config.toml
model = "audio embedding model"
dataset = "strings of digits, spoken by a formant synthesiser in many voices"
train_examples = 39062
n_mels = 64
hop_length = 160
input = "log_mel"
spec_augment = true
win_length = 512
targets = ["voice"]
num_classes = 4
embedding_dim = 128
arch = "convnext"
norm = "rmsnorm"
activation = "gelu_tanh"
mlp_ratio = 2
inner_norm = false
moe = "top_k"
num_experts = 8
moe_every = 2
expert_mlp_ratio = 1
experts_per_token = 2
shared_expert = false
subsampling = 2
layers = 12
width = 160
kernel_size = 5
am_softmax_margin = 0.2
am_softmax_scale = 30
residual_init = "zero_last"
optimizer = "soap"
beta2 = 0.95
lr = 0.0038
beta1 = 0.9
shampoo_beta = 0.95
eps = 1e-08
precondition_frequency = 32
max_precond_dim = 1024
one_sided = false
adamw_lr_other_params = 0.0013
ema_decay = 0.99
magnitude_pruning = 0.7
steps = 14200
batch_size = 128
epochs = 46.5
lr_schedule = "cosine"
final_lr_fraction = 0.01
warmup_steps = 1420
weight_decay = 0.02
adamw_weight_decay_other_params = 0
Rows from block 9 of a small audio embedding model, named by matrix and row number. Rows with one number within an expert belong to one neuron, the router's apart. Each number is 50 + 10 x the weight over its row's rms, rounded and kept within 0 to 99. All counts start at 0.
Before each expert's rows are labels from the 100 clips, of 14976, where the router gives the expert most weight on average: "loudest" is the band of the loudest frequency at the time of the peak. Only what is clearly more common there than usual is listed. The data: strings of digits, spoken by a formant synthesiser in many voices. In brackets: how many of the 100, against the usual share in percent.
# router: router (model.blocks.9.mlp.router.weight, 8x160, trained with AdamW), inputs 54-107
# up: expert up (model.blocks.9.mlp.up, 8x160x160), inputs 54-107
# down: expert down (model.blocks.9.mlp.down, 8x160x160, transposed), outputs 54-107

# expert 1
loudest: 250 to 500 Hz (64 vs 21)
router.1:60 38 53 64 34 49 60 56 48 47 38 55 44 46 40 63 54 32 53 50 46 62 48 63 55 47 75 47 49 76 55 54 51 62 60 67 35 33 57 48 46 64 62 57 53 33 51 54 46 45 46 40 47 43
up.0:50 50 50 24 70 42 50 50 50 50 50 50 34 71 50 50 50 73 50 50 28 57 50 50 81 50 33 50 50 50 50 71 50 50 50 60 50 50 50 30 50 50 50 50 68 31 42 67 50 50 50 50 50 68
down.0:56 50 64 50 43 50 50 31 50 50 50 50 50 27 50 27 14 30 50 50 22 50 50 50 38 24 50 50 50 71 50 31 50 39 50 60 50 50 50 50 50 50 50 50 50 50 50 50 41 72 71 40 50 50
up.1:50 24 72 50 61 50 50 50 50 50 50 50 50 50 50 50 50 46 80 50 63 32 50 50 50 50 84 79 40 50 50 50 66 34 36 67 50 50 50 50 50 50 50 50 67 50 50 50 50 50 50 50 85 50
down.1:39 50 50 50 50 50 50 50 50 50 50 50 33 50 50 50 50 50 50 30 70 68 28 74 50 27 31 44 50 23 32 50 72 50 50 65 50 50 61 50 50 50 35 50 50 35 50 50 50 68 50 50 50 50
up.2:50 40 50 50 61 29 50 43 50 50 50 50 50 50 50 75 50 50 50 59 50 50 50 50 50 50 50 50 63 50 70 50 50 50 44 50 50 57 50 55 50 44 54 56 50 36 50 66 50 59 50 50 40 50
down.2:50 35 50 62 50 32 50 50 50 36 50 39 33 50 50 50 39 34 69 50 54 50 44 34 50 50 72 26 32 50 71 32 50 41 50 50 50 50 50 36 50 55 50 50 50 50 37 50 55 74 35 68 50 50
up.3:37 50 50 50 50 50 36 50 50 69 50 50 50 78 50 50 50 65 50 68 70 50 50 50 32 36 50 50 50 50 50 50 67 69 50 33 75 73 50 50 50 25 64 50 50 50 50 50 50 50 50 50 72 50
down.3:50 72 70 50 50 50 50 50 50 50 50 50 34 72 50 50 50 50 30 50 50 50 50 50 50 50 50 60 50 85 50 50 50 50 50 50 50 50 40 50 50 50 50 65 50 50 33 50 50 50 27 73 50 67
up.4:50 50 50 50 70 50 50 50 50 50 29 33 50 61 50 55 73 50 50 68 50 50 50 50 43 50 63 50 69 50 30 50 36 50 61 65 27 35 50 50 29 50 70 45 50 20 50 50 50 50 50 50 35 67
down.4:69 66 50 50 50 27 50 50 50 50 50 50 77 50 50 50 50 50 50 50 50 40 50 50 91 50 50 50 50 50 50 50 50 50 50 50 38 50 50 50 50 50 50 20 50 50 50 50 50 50 50 50 50 69
up.5:37 50 68 50 50 50 59 32 65 50 50 50 50 50 50 50 60 56 30 50 50 50 50 50 50 50 50 50 66 27 50 50 73 50 50 50 50 50 23 58 50 50 50 50 50 73 50 63 50 50 50 50 50 50
down.5:50 50 66 50 50 39 50 50 50 50 60 50 50 50 50 50 50 50 50 50 50 50 50 60 50 50 50 66 50 50 50 50 61 50 50 50 50 50 50 50 50 50 50 50 13 28 50 50 50 77 50 50 36 50
up.6:50 50 50 50 50 50 50 50 36 31 50 62 60 50 50 34 50 50 59 56 50 50 50 50 50 50 50 50 70 74 50 50 50 54 50 50 22 50 50 50 50 50 50 50 50 50 50 50 68 71 38 59 50 50
down.6:50 50 50 50 50 60 50 50 19 50 70 77 29 50 35 50 50 50 50 31 50 72 50 50 29 73 50 50 50 60 50 33 50 50 50 50 50 50 50 50 50 50 50 50 50 65 33 37 50 28 61 50 50 50
up.7:35 72 50 50 50 21 50 50 74 50 38 50 50 50 50 50 50 50 50 50 36 37 25 50 50 68 48 50 50 41 50 50 50 62 50 50 42 60 28 74 57 50 38 50 86 50 50 44 50 50 50 50 28 50
down.7:50 50 50 50 50 54 16 50 85 77 50 62 50 41 60 63 45 33 50 61 50 50 50 50 35 50 50 50 50 50 64 36 50 25 50 50 50 50 50 50 57 59 32 50 50 50 50 50 10 50 57 50 50 25
up.8:50 50 50 57 50 50 61 65 50 50 30 50 50 50 50 50 50 50 50 50 50 50 38 50 50 50 50 50 50 70 50 50 50 50 50 50 50 75 50 50 50 50 50 50 50 50 73 50 42 50 50 50 66 50
down.8:50 50 50 31 50 70 41 50 50 70 50 50 50 63 50 50 50 50 86 50 50 50 50 50 50 50 32 28 50 59 50 50 50 50 50 50 50 50 24 50 50 50 50 31 50 50 79 50 50 50 50 50 31 50
up.9:59 50 50 50 50 50 50 63 63 50 50 39 50 50 50 33 50 65 50 69 50 39 50 50 50 50 50 50 21 50 50 50 50 50 26 70 50 50 50 50 50 30 50 50 27 50 50 50 34 50 50 72 50 50
down.9:50 50 50 50 50 33 68 50 50 50 50 50 50 50 50 50 50 82 69 50 50 29 50 50 50 71 39 60 50 50 50 50 75 50 50 50 50 36 23 70 50 50 50 79 50 50 50 50 60 50 70 50 50 50
up.10:50 50 33 50 50 71 50 50 50 50 67 50 50 50 50 68 34 55 50 50 50 68 50 50 50 50 50 50 35 63 50 50 73 50 50 50 50 50 36 50 19 50 50 73 50 50 34 50 36 70 50 50 31 50
down.10:50 50 50 50 30 50 50 62 81 50 50 50 30 50 50 50 50 34 50 50 65 31 44 50 50 50 50 50 50 50 50 50 50 50 50 50 50 50 50 50 73 50 38 50 50 22 50 50 50 50 50 50 50 67
up.11:50 50 50 50 50 50 50 71 50 50 27 51 41 50 25 50 44 50 50 28 50 50 50 50 50 50 41 50 50 50 50 50 50 50 38 50 50 69 50 50 50 42 50 50 29 64 50 41 50 50 50 50 50 50
down.11:78 42 50 50 50 36 56 68 50 50 50 50 45 71 50 50 50 50 50 50 50 50 50 50 36 50 50 50 50 50 50 50 50 36 50 50 50 50 62 50 50 50 84 50 28 50 50 50 69 50 71 61 73 50
up.12:65 50 59 50 50 62 50 50 50 50 26 50 50 69 50 50 38 50 41 50 50 50 33 65 50 50 50 33 50 50 43 72 50 50 50 32 58 50 39 50 50 50 50 42 36 27 57 54 50 50 37 50 71 62
down.12:50 50 50 50 61 66 60 50 44 72 36 50 50 50 50 58 38 28 67 50 83 50 55 50 50 50 37 54 50 80 59 27 50 32 50 50 50 50 50 67 38 50 50 79 67 50 59 50 50 50 50 42 46 50
up.13:33 50 50 50 36 50 45 50 50 50 50 69 50 50 50 61 50 50 23 38 73 50 50 50 50 50 50 50 50 50 50 50 50 50 50 50 66 34 50 31 50 50 50 28 37 50 29 27 50 50 50 50 24 50
down.13:63 50 67 33 60 64 50 50 50 42 55 50 73 50 50 50 50 50 50 50 50 50 50 50 50 50 50 50 50 70 22 50 50 50 50 50 50 27 39 63 50 50 50 50 25 50 50 50 50 50 50 66 50 39
up.14:62 50 50 50 50 25 50 50 50 50 50 28 35 34 27 50 50 50 50 27 81 50 34 50 50 65 50 30 50 20 60 50 50 50 50 50 50 50 50 74 63 50 57 50 50 50 50 70 50 50 50 50 65 50
down.14:34 50 50 50 50 50 50 50 25 41 67 65 50 76 62 30 16 50 50 50 50 50 50 50 50 50 73 62 57 50 50 50 50 50 50 50 70 37 50 50 71 50 66 19 50 50 50 50 50 73 50 66 50 50
up.15:50 77 50 50 50 36 31 50 50 50 37 50 35 50 50 32 50 72 68 50 31 50 50 50 50 50 50 50 50 50 31 50 50 50 50 50 50 50 50 50 50 50 41 50 50 67 50 68 72 50 50 50 50 31
down.15:50 50 50 50 30 71 50 50 75 50 50 67 37 50 62 50 50 38 50 28 57 69 41 50 35 50 50 59 39 50 50 50 50 50 33 62 50 50 50 50 50 50 50 50 50 50 66 50 50 50 50 50 50 68
up.16:50 50 50 50 50 50 50 60 79 70 55 50 50 13 50 50 36 50 50 43 28 50 50 50 37 50 50 50 50 50 50 50 50 50 50 50 50 50 50 50 50 27 50 50 50 10 31 50 50 50 70 72 50 50
down.16:50 50 50 50 50 50 50 50 82 50 50 58 50 50 66 50 50 50 50 50 31 31 41 50 50 38 50 76 50 50 50 67 50 50 50 50 80 50 50 50 50 50 50 25 50 67 50 50 27 50 50 38 50 50
up.17:50 50 50 50 36 81 37 50 50 50 50 50 38 50 50 30 50 44 66 50 68 62 50 50 68 50 33 50 50 61 35 34 50 50 50 50 50 50 50 35 50 59 50 50 50 29 50 66 50 50 23 50 50 24
down.17:30 67 50 50 50 69 50 62 76 50 50 50 31 60 50 50 71 50 66 59 50 50 50 50 66 50 50 50 50 50 50 37 63 50 50 50 60 50 50 50 50 50 50 50 78 50 50 50 46 70 72 50 50 68
up.18:50 50 65 50 67 50 50 63 50 50 50 50 50 50 30 50 16 50 50 50 50 50 30 50 26 50 50 50 73 50 50 50 50 50 25 50 76 32 50 50 50 74 50 50 29 65 50 50 50 33 50 50 50 68
down.18:86 34 66 50 50 68 50 50 50 67 50 68 50 50 50 50 50 58 50 50 50 50 50 26 50 50 50 50 50 50 50 50 50 64 50 50 73 72 43 42 62 50 62 50 50 66 50 50 50 65 50 50 30 50

# expert 7
loudest: 500 to 1000 Hz (62 vs 13.7)
router.7:54 35 36 67 44 62 52 61 46 43 66 31 55 58 56 53 49 49 56 51 60 43 45 55 58 59 42 38 58 52 52 43 41 48 59 55 50 34 57 51 48 41 45 36 40 58 38 53 41 57 52 51 45 15
up.0:50 50 32 50 67 64 37 24 50 68 50 50 50 50 50 50 50 50 50 50 50 50 50 50 50 50 50 23 50 50 50 50 42 50 50 50 50 50 50 32 50 21 50 50 50 50 50 71 72 50 50 50 50 67
down.0:50 50 50 50 50 50 50 50 50 50 50 50 50 50 29 50 69 71 66 50 66 64 50 50 50 50 50 50 50 18 50 50 42 50 50 50 50 60 50 33 34 50 50 44 50 62 50 72 50 50 50 50 50 50
up.1:50 50 70 50 50 44 50 50 50 61 50 70 44 50 50 50 50 50 50 50 68 50 50 65 34 81 50 70 50 67 31 50 50 30 31 40 50 50 50 50 50 92 35 50 50 29 50 50 50 50 50 70 50 50
down.1:50 50 30 50 50 50 50 66 39 50 66 50 50 38 50 50 50 50 50 50 50 50 50 68 50 50 75 50 50 50 60 64 37 50 50 50 50 50 50 50 39 35 50 50 50 71 40 50 43 50 50 50 76 73
up.2:50 50 30 83 50 50 50 50 50 50 50 39 21 72 50 50 50 50 50 50 50 50 39 35 50 50 32 50 50 70 70 50 57 50 50 50 71 48 50 50 50 50 50 58 50 75 50 50 50 50 50 50 50 50
down.2:29 38 73 50 50 50 50 28 71 50 50 50 50 50 50 68 41 66 72 50 50 59 50 50 50 50 64 59 50 50 50 50 50 60 50 50 50 50 50 39 26 50 50 33 50 50 63 50 50 42 70 32 50 50
up.3:31 50 50 50 25 30 50 50 26 50 50 50 50 50 50 61 50 73 50 68 50 50 50 50 50 69 50 30 38 50 50 32 50 50 50 50 38 50 50 50 40 50 50 50 50 50 50 72 50 50 50 50 50 50
down.3:31 50 63 50 50 50 50 50 50 50 50 69 50 50 50 50 50 50 66 50 50 50 50 50 50 50 50 50 50 50 50 50 50 50 50 50 50 50 50 50 50 50 50 50 21 27 50 50 50 55 50 50 38 60
up.4:50 50 44 50 50 27 64 50 59 50 50 50 50 50 50 50 50 50 50 65 50 50 50 50 50 50 19 69 50 50 50 50 50 29 50 50 71 49 50 50 50 50 50 50 50 50 50 50 50 50 50 50 50 50
down.4:50 50 31 50 50 50 40 50 50 50 50 50 50 50 50 21 50 63 65 50 50 50 50 50 50 50 50 50 33 50 43 50 50 50 50 24 50 50 50 50 36 50 50 50 50 50 31 77 50 50 50 50 40 50
up.5:62 50 50 50 50 50 59 36 50 50 50 50 56 50 50 50 50 63 50 65 50 50 50 50 50 50 50 50 66 50 50 33 50 50 50 88 50 50 65 50 67 50 33 50 50 50 50 17 50 50 50 50 50 50
down.5:32 74 50 50 50 72 36 50 50 21 50 50 50 22 50 50 50 68 50 30 50 50 50 50 50 50 50 50 50 50 50 24 50 50 50 50 50 50 50 50 50 50 33 66 50 50 50 50 50 50 50 71 50 50
up.6:26 50 50 50 50 50 50 50 50 50 78 50 50 42 50 50 50 77 50 50 50 50 42 50 60 71 50 50 50 50 50 50 50 50 38 50 68 50 65 50 62 36 50 50 50 50 42 50 34 50 50 50 76 50
down.6:50 50 50 50 56 61 50 50 35 50 50 50 50 50 50 50 38 71 23 64 50 50 50 50 50 50 50 50 50 75 50 50 50 50 50 64 50 50 50 50 50 50 50 50 37 50 50 50 50 40 50 38 31 50
up.7:50 45 50 50 50 50 50 50 52 50 50 50 50 50 50 50 35 50 50 42 77 50 61 50 17 50 22 35 50 50 50 50 64 24 41 50 50 50 50 50 35 50 50 58 50 63 64 62 35 50 66 50 50 40
down.7:50 75 36 50 50 60 50 50 50 60 50 66 50 50 50 50 50 38 40 50 80 28 50 50 57 50 50 50 50 61 64 50 50 50 50 50 50 50 50 18 66 50 50 34 50 50 34 50 50 50 50 50 30 33
up.8:66 50 50 50 43 70 42 50 50 50 50 56 50 42 50 50 50 50 26 50 50 50 50 50 61 50 50 37 50 50 36 63 50 50 50 50 50 29 66 15 30 35 50 32 50 50 50 50 50 64 38 62 61 30
down.8:50 50 50 39 50 31 62 50 50 50 50 26 50 50 33 82 59 50 58 63 50 54 50 50 37 50 37 50 57 50 50 50 43 36 50 50 50 44 35 72 61 50 50 50 63 50 50 50 58 50 50 50 74 80
up.9:50 50 50 50 43 32 50 50 50 50 50 50 62 50 50 41 67 50 50 40 50 50 50 50 50 25 38 50 50 50 50 50 33 50 50 50 39 63 50 62 28 50 50 64 69 50 36 68 50 36 50 50 50 32
down.9:50 50 43 50 77 50 50 74 70 50 50 50 50 34 71 42 50 50 50 50 50 50 50 37 66 50 40 50 50 50 50 50 73 50 50 50 38 34 50 50 50 50 50 50 50 50 50 50 50 79 34 50 50 78
up.10:50 50 50 50 50 50 50 31 50 50 50 50 50 50 50 50 50 21 50 33 50 67 50 50 50 26 50 50 50 50 30 50 50 50 50 50 31 42 50 50 50 50 50 23 24 50 50 50 50 27 78 50 50 50
down.10:40 50 66 50 50 50 50 34 56 50 50 50 50 50 50 50 50 50 50 50 50 72 50 39 50 50 72 50 63 50 50 50 50 50 33 50 50 50 22 25 50 30 50 50 64 72 36 50 50 41 50 61 50 62
up.11:50 31 50 50 50 50 66 29 50 50 64 50 33 50 50 50 50 50 50 50 86 50 40 50 50 70 50 50 79 65 50 50 50 50 50 72 38 50 50 50 50 27 50 50 50 50 50 50 50 50 50 50 32 50
down.11:25 50 50 13 50 50 50 60 72 50 50 50 50 50 50 50 50 50 27 50 64 50 25 50 68 67 50 72 50 50 63 50 50 50 63 50 26 50 50 26 50 36 50 50 50 50 50 63 50 50 50 50 50 50
up.12:50 50 50 50 50 50 33 50 64 50 71 50 50 50 50 50 50 50 50 50 50 50 16 39 50 50 50 62 50 50 75 67 50 27 50 50 50 50 77 76 50 50 50 71 50 50 50 50 35 50 28 50 34 50
down.12:50 50 61 50 29 50 50 33 50 69 50 69 50 75 50 50 50 50 39 50 63 50 50 50 50 38 50 34 50 61 30 50 50 50 50 50 34 50 50 50 58 63 50 50 50 49 61 50 50 50 50 50 50 50
up.13:38 50 40 43 50 74 50 44 50 50 50 50 62 25 50 50 32 70 37 50 50 60 26 31 29 50 50 50 50 50 50 50 36 58 34 50 50 50 50 27 46 50 39 45 50 50 50 64 27 50 65 50 29 50
down.13:50 50 50 50 50 36 50 31 50 50 67 50 44 50 32 70 35 50 50 35 50 59 67 50 50 50 25 36 50 50 77 50 50 50 50 50 50 50 50 50 50 50 50 50 50 24 50 50 31 50 35 50 50 64
up.14:50 50 50 36 50 50 50 50 50 50 50 50 50 50 50 50 50 50 50 50 34 28 50 50 50 28 50 50 50 72 66 50 50 50 50 34 34 50 50 50 50 50 50 50 50 50 67 66 50 50 50 32 50 50
down.14:50 50 40 55 50 43 50 50 50 79 50 50 50 50 50 50 50 50 65 50 50 50 50 50 50 17 50 50 30 65 50 32 50 50 50 50 64 50 50 50 35 50 50 50 50 50 50 33 50 50 50 50 50 38
up.15:57 50 50 50 50 50 70 50 50 50 50 50 62 50 50 36 50 45 50 50 50 83 50 50 50 50 50 41 50 50 39 50 59 50 75 50 50 50 41 50 62 68 50 63 34 50 50 50 50 50 50 50 62 50
down.15:50 50 50 50 50 50 50 73 32 50 44 50 65 50 50 50 50 29 39 50 50 38 23 38 50 50 50 50 50 50 68 50 50 50 50 50 50 50 39 50 50 62 63 50 56 50 50 50 60 50 50 50 50 50
up.16:50 50 50 66 50 39 32 50 34 50 50 50 50 50 50 50 50 50 50 50 50 31 50 60 50 50 50 50 50 50 50 50 61 50 90 50 50 61 50 66 50 50 50 50 56 40 50 33 50 50 39 41 50 50
down.16:50 63 35 34 50 50 67 50 50 62 50 50 30 50 50 50 50 50 57 50 50 71 46 41 50 50 50 34 50 50 57 50 26 34 35 50 50 50 50 64 50 50 57 29 50 58 50 50 30 36 36 35 32 50
up.17:50 50 50 50 60 50 50 67 50 30 50 50 50 50 50 50 50 50 50 73 37 50 40 50 50 50 18 50 50 37 50 26 50 59 36 80 50 50 83 50 57 50 50 38 50 68 50 22 50 41 50 50 50 44
down.17:50 50 61 50 50 50 63 50 71 50 36 62 76 36 79 32 50 50 61 57 50 50 50 50 50 50 50 60 57 50 50 50 50 61 40 50 42 50 50 50 50 50 50 67 12 50 50 50 30 50 50 50 50 50
up.18:24 29 50 50 50 50 85 50 50 50 14 50 50 77 50 50 50 50 50 24 50 50 50 50 50 50 50 50 50 50 50 50 50 50 50 56 50 50 75 66 50 50 50 50 21 50 50 50 50 59 50 50 50 78
down.18:31 50 50 57 50 22 50 50 50 50 78 50 37 50 33 50 50 50 50 50 29 50 29 50 23 50 50 50 50 50 50 50 50 50 64 50 50 50 50 50 50 50 50 50 50 50 50 50 77 79 22 50 50 50

# expert 3
loudest: 500 to 1000 Hz (67 vs 13.7)
router.3:45 49 49 41 64 70 49 65 41 56 47 52 61 50 62 69 34 73 43 41 47 34 36 47 44 53 32 45 50 44 43 49 47 55 30 39 53 77 39 54 59 32 33 44 48 38 36 42 47 49 42 44 53 56
up.0:29 22 50 50 50 50 50 50 50 50 50 50 50 50 50 64 50 74 50 50 50 50 50 50 50 50 50 21 50 42 61 50 40 63 38 64 50 50 50 50 34 50 50 50 71 50 35 50 50 31 43 50 50 50
down.0:50 50 50 76 50 35 68 41 50 50 50 50 61 50 50 50 50 50 50 50 50 50 63 50 50 59 50 50 50 50 69 61 50 50 25 79 69 50 50 50 50 50 50 50 30 50 50 50 50 63 50 50 50 50
up.1:50 50 50 50 50 50 50 50 50 33 50 69 35 35 50 29 50 50 50 72 50 50 50 27 50 50 58 50 50 50 50 50 50 50 50 50 50 50 50 50 50 50 61 50 50 50 57 50 50 50 50 55 50 50
down.1:50 50 50 50 29 50 32 50 50 50 50 50 50 50 29 50 50 50 57 09 50 50 50 50 58 50 41 50 50 50 50 50 50 50 50 30 50 50 50 50 39 64 50 50 50 50 50 61 50 50 50 50 50 25
up.2:68 50 50 31 50 50 37 50 20 50 68 50 50 50 84 50 50 50 41 60 50 50 50 50 61 50 50 50 50 50 50 50 50 34 50 50 50 57 50 75 50 50 50 50 50 21 50 50 36 57 56 50 50 50
down.2:50 50 50 57 68 50 50 36 50 50 32 34 50 50 50 40 64 67 50 50 50 58 66 50 59 43 50 50 50 50 34 50 50 50 50 28 50 50 61 50 50 78 45 50 66 69 50 36 50 50 38 50 50 50
up.3:50 35 51 77 50 29 50 50 50 50 50 50 50 50 58 50 50 50 50 50 80 50 72 50 30 50 27 35 50 50 50 50 50 50 50 43 28 50 50 50 50 50 50 50 50 41 50 70 07 50 50 50 50 50
down.3:65 50 50 50 50 50 50 50 57 50 50 32 50 50 35 50 42 50 37 50 69 50 50 35 50 50 50 62 50 50 50 71 50 59 50 50 50 50 50 50 37 50 50 50 50 50 50 50 36 50 50 50 24 50
up.4:60 35 70 50 50 77 64 50 50 50 50 50 75 50 41 50 50 39 50 42 50 50 50 50 50 50 50 50 50 50 32 62 50 50 50 50 23 50 50 50 50 33 50 50 50 50 64 50 79 66 50 50 50 50
down.4:50 71 50 50 50 50 50 50 42 50 50 73 50 64 50 50 50 81 50 50 50 50 36 55 50 50 74 50 50 74 50 50 84 50 50 50 43 50 40 50 50 22 50 50 50 50 50 50 50 50 50 50 17 20
up.5:33 50 50 50 50 50 72 50 56 50 50 38 50 50 50 50 50 27 50 50 50 28 50 50 50 50 50 50 50 30 50 50 39 50 50 50 68 23 76 65 50 50 50 50 50 77 50 50 72 50 50 50 50 60
down.5:50 50 50 50 15 50 50 50 73 50 50 50 50 50 50 50 50 64 39 23 50 50 50 50 50 50 50 50 50 66 50 50 30 50 50 57 64 50 50 50 50 66 50 50 50 50 50 73 50 30 50 63 50 50
up.6:50 50 50 50 63 50 50 50 50 50 50 50 50 50 50 50 50 74 50 75 27 76 60 58 73 50 50 50 50 61 50 50 50 50 50 50 50 50 50 50 50 71 50 50 66 26 50 50 50 50 50 32 50 50
down.6:41 50 50 50 50 50 50 50 50 71 50 50 67 50 50 50 50 50 50 65 50 50 50 50 50 50 50 50 50 50 67 50 50 50 50 50 50 50 50 50 50 50 50 75 68 50 50 50 27 50 50 50 50 50
up.7:50 39 50 50 50 50 50 37 50 61 50 50 50 50 37 50 50 32 50 75 50 50 50 50 66 50 50 50 50 50 50 64 50 71 66 50 50 50 50 31 34 50 50 50 50 74 62 50 50 50 71 50 50 61
down.7:58 50 50 50 50 50 50 50 50 50 50 50 50 36 20 50 60 50 69 50 50 50 50 50 50 50 39 50 72 50 50 50 50 84 50 50 50 50 50 50 50 50 50 50 50 50 50 50 50 78 50 50 50 61
up.8:50 50 50 50 50 50 50 27 72 40 50 50 50 50 50 50 50 50 50 35 50 23 50 50 50 50 50 50 50 32 28 75 50 50 50 50 29 50 50 50 50 67 50 50 70 72 50 50 50 50 50 50 50 17
down.8:50 37 50 50 50 60 50 50 37 50 50 50 50 50 27 50 50 50 59 50 50 67 58 50 42 50 50 50 50 21 65 50 50 41 21 50 50 62 50 50 50 50 50 22 50 50 50 35 50 36 50 50 34 50
up.9:66 50 50 50 50 50 50 32 50 50 50 50 50 50 50 50 50 70 50 34 50 50 50 50 69 50 50 34 50 50 50 50 50 69 50 50 50 50 66 50 50 66 50 72 78 65 50 50 50 75 50 50 50 50
down.9:50 50 43 50 76 50 36 50 50 50 50 50 50 50 50 50 50 50 50 39 50 50 50 36 41 50 61 50 50 50 50 50 18 31 63 50 50 50 50 50 50 50 35 50 33 50 50 41 50 50 50 50 24 50
up.10:50 50 50 50 56 50 26 50 50 58 50 70 50 50 50 50 34 50 50 42 50 50 50 50 50 50 69 50 50 50 50 50 50 50 50 50 50 79 50 50 50 50 50 29 38 67 50 50 50 50 50 40 50 30
down.10:50 50 34 50 50 50 27 50 50 50 50 50 50 50 50 50 31 50 61 50 50 50 50 50 50 50 50 64 57 07 50 38 50 50 50 50 50 50 50 50 61 50 50 50 80 50 50 50 50 50 50 24 50 62
up.11:50 50 50 50 63 44 50 50 72 50 50 50 50 50 33 61 61 36 41 50 50 50 50 50 42 50 50 50 50 59 50 50 50 50 50 50 33 50 50 50 50 50 50 50 50 50 50 23 66 50 78 50 37 50
down.11:50 50 36 50 50 50 50 50 38 50 50 50 50 50 50 50 19 50 50 60 50 50 67 50 58 50 50 50 34 50 70 50 50 29 50 50 50 50 50 50 50 50 50 41 50 50 50 50 50 63 50 70 63 50
up.12:68 50 88 36 50 50 50 50 50 77 50 50 31 46 50 50 50 50 86 50 50 33 50 65 65 50 50 50 50 50 50 50 72 50 50 50 50 50 50 30 50 63 50 50 37 50 50 36 50 50 50 50 50 50
down.12:50 50 23 50 50 39 31 50 50 50 50 65 50 50 50 81 50 50 50 50 50 50 33 50 50 50 50 50 50 50 50 50 85 50 50 50 57 55 50 50 50 72 50 75 50 50 50 50 50 50 50 50 50 26
up.13:34 50 50 50 36 45 50 50 50 50 63 50 73 50 50 79 38 50 50 37 50 50 50 71 50 50 50 39 65 50 50 50 50 35 50 50 65 29 50 62 50 72 50 50 73 73 50 65 50 43 50 50 50 50
down.13:50 37 50 50 73 50 50 50 50 50 50 50 50 24 50 70 36 50 50 50 50 50 50 35 50 50 50 50 50 62 50 50 50 28 50 50 50 50 33 29 50 50 50 50 50 50 50 58 33 50 50 50 50 11
up.14:72 35 50 50 50 50 50 50 23 50 74 50 21 50 38 50 33 50 32 50 50 50 50 50 50 50 50 50 50 50 50 50 50 50 50 50 50 32 50 50 82 65 50 50 69 50 50 50 50 26 42 73 50 50
down.14:50 69 50 50 50 50 50 65 50 50 37 50 50 50 59 50 39 50 50 50 50 50 50 50 50 50 28 65 43 50 50 64 50 27 31 50 50 50 50 50 50 29 60 50 50 50 50 50 50 68 50 70 40 50
up.15:64 50 50 50 50 50 50 50 50 58 50 50 62 50 50 32 50 40 50 50 50 50 50 50 50 50 50 50 50 27 50 50 50 67 50 50 50 74 40 35 50 50 50 64 50 50 50 50 50 66 50 50 31 50
down.15:27 50 50 50 31 66 50 50 50 46 50 50 50 50 50 50 50 50 50 50 50 50 50 65 50 50 50 50 50 50 18 21 50 50 39 50 50 50 50 50 76 50 50 50 32 50 50 50 50 50 50 50 40 50
up.16:50 50 50 50 50 50 50 62 50 22 50 50 66 50 50 50 50 50 50 50 50 50 50 50 50 50 50 42 50 50 50 50 50 50 79 50 50 50 50 50 50 50 50 50 50 70 50 50 50 43 50 50 50 50
down.16:50 50 50 21 50 50 50 50 44 50 50 50 50 50 50 73 50 50 50 50 73 50 59 50 50 50 50 50 50 50 24 50 50 50 25 50 38 50 50 17 50 30 50 50 60 50 50 64 65 41 50 50 63 50
up.17:62 50 81 50 50 50 50 28 32 50 50 77 50 50 50 59 50 50 73 50 50 58 50 50 50 50 50 60 74 50 63 50 50 50 50 50 67 35 34 50 20 69 50 50 59 50 50 50 63 39 37 50 74 50
down.17:50 50 50 60 50 50 50 50 37 50 50 50 50 50 38 36 66 50 50 89 50 50 62 50 50 75 50 75 50 69 34 50 34 50 50 30 50 34 50 50 50 50 50 50 69 50 50 77 50 50 66 50 50 38
up.18:50 41 61 50 50 38 66 73 50 40 50 50 50 65 32 33 50 50 50 50 50 50 50 32 66 50 50 50 28 50 62 63 50 50 50 50 31 55 36 50 62 66 50 50 69 50 50 50 63 67 50 50 50 50
down.18:50 70 50 50 50 50 55 62 38 65 50 50 50 50 75 50 50 59 50 50 50 50 50 50 44 50 50 50 74 50 50 50 50 50 50 50 50 50 64 50 50 50 50 39 50 50 61 50 50 50 50 50 50 50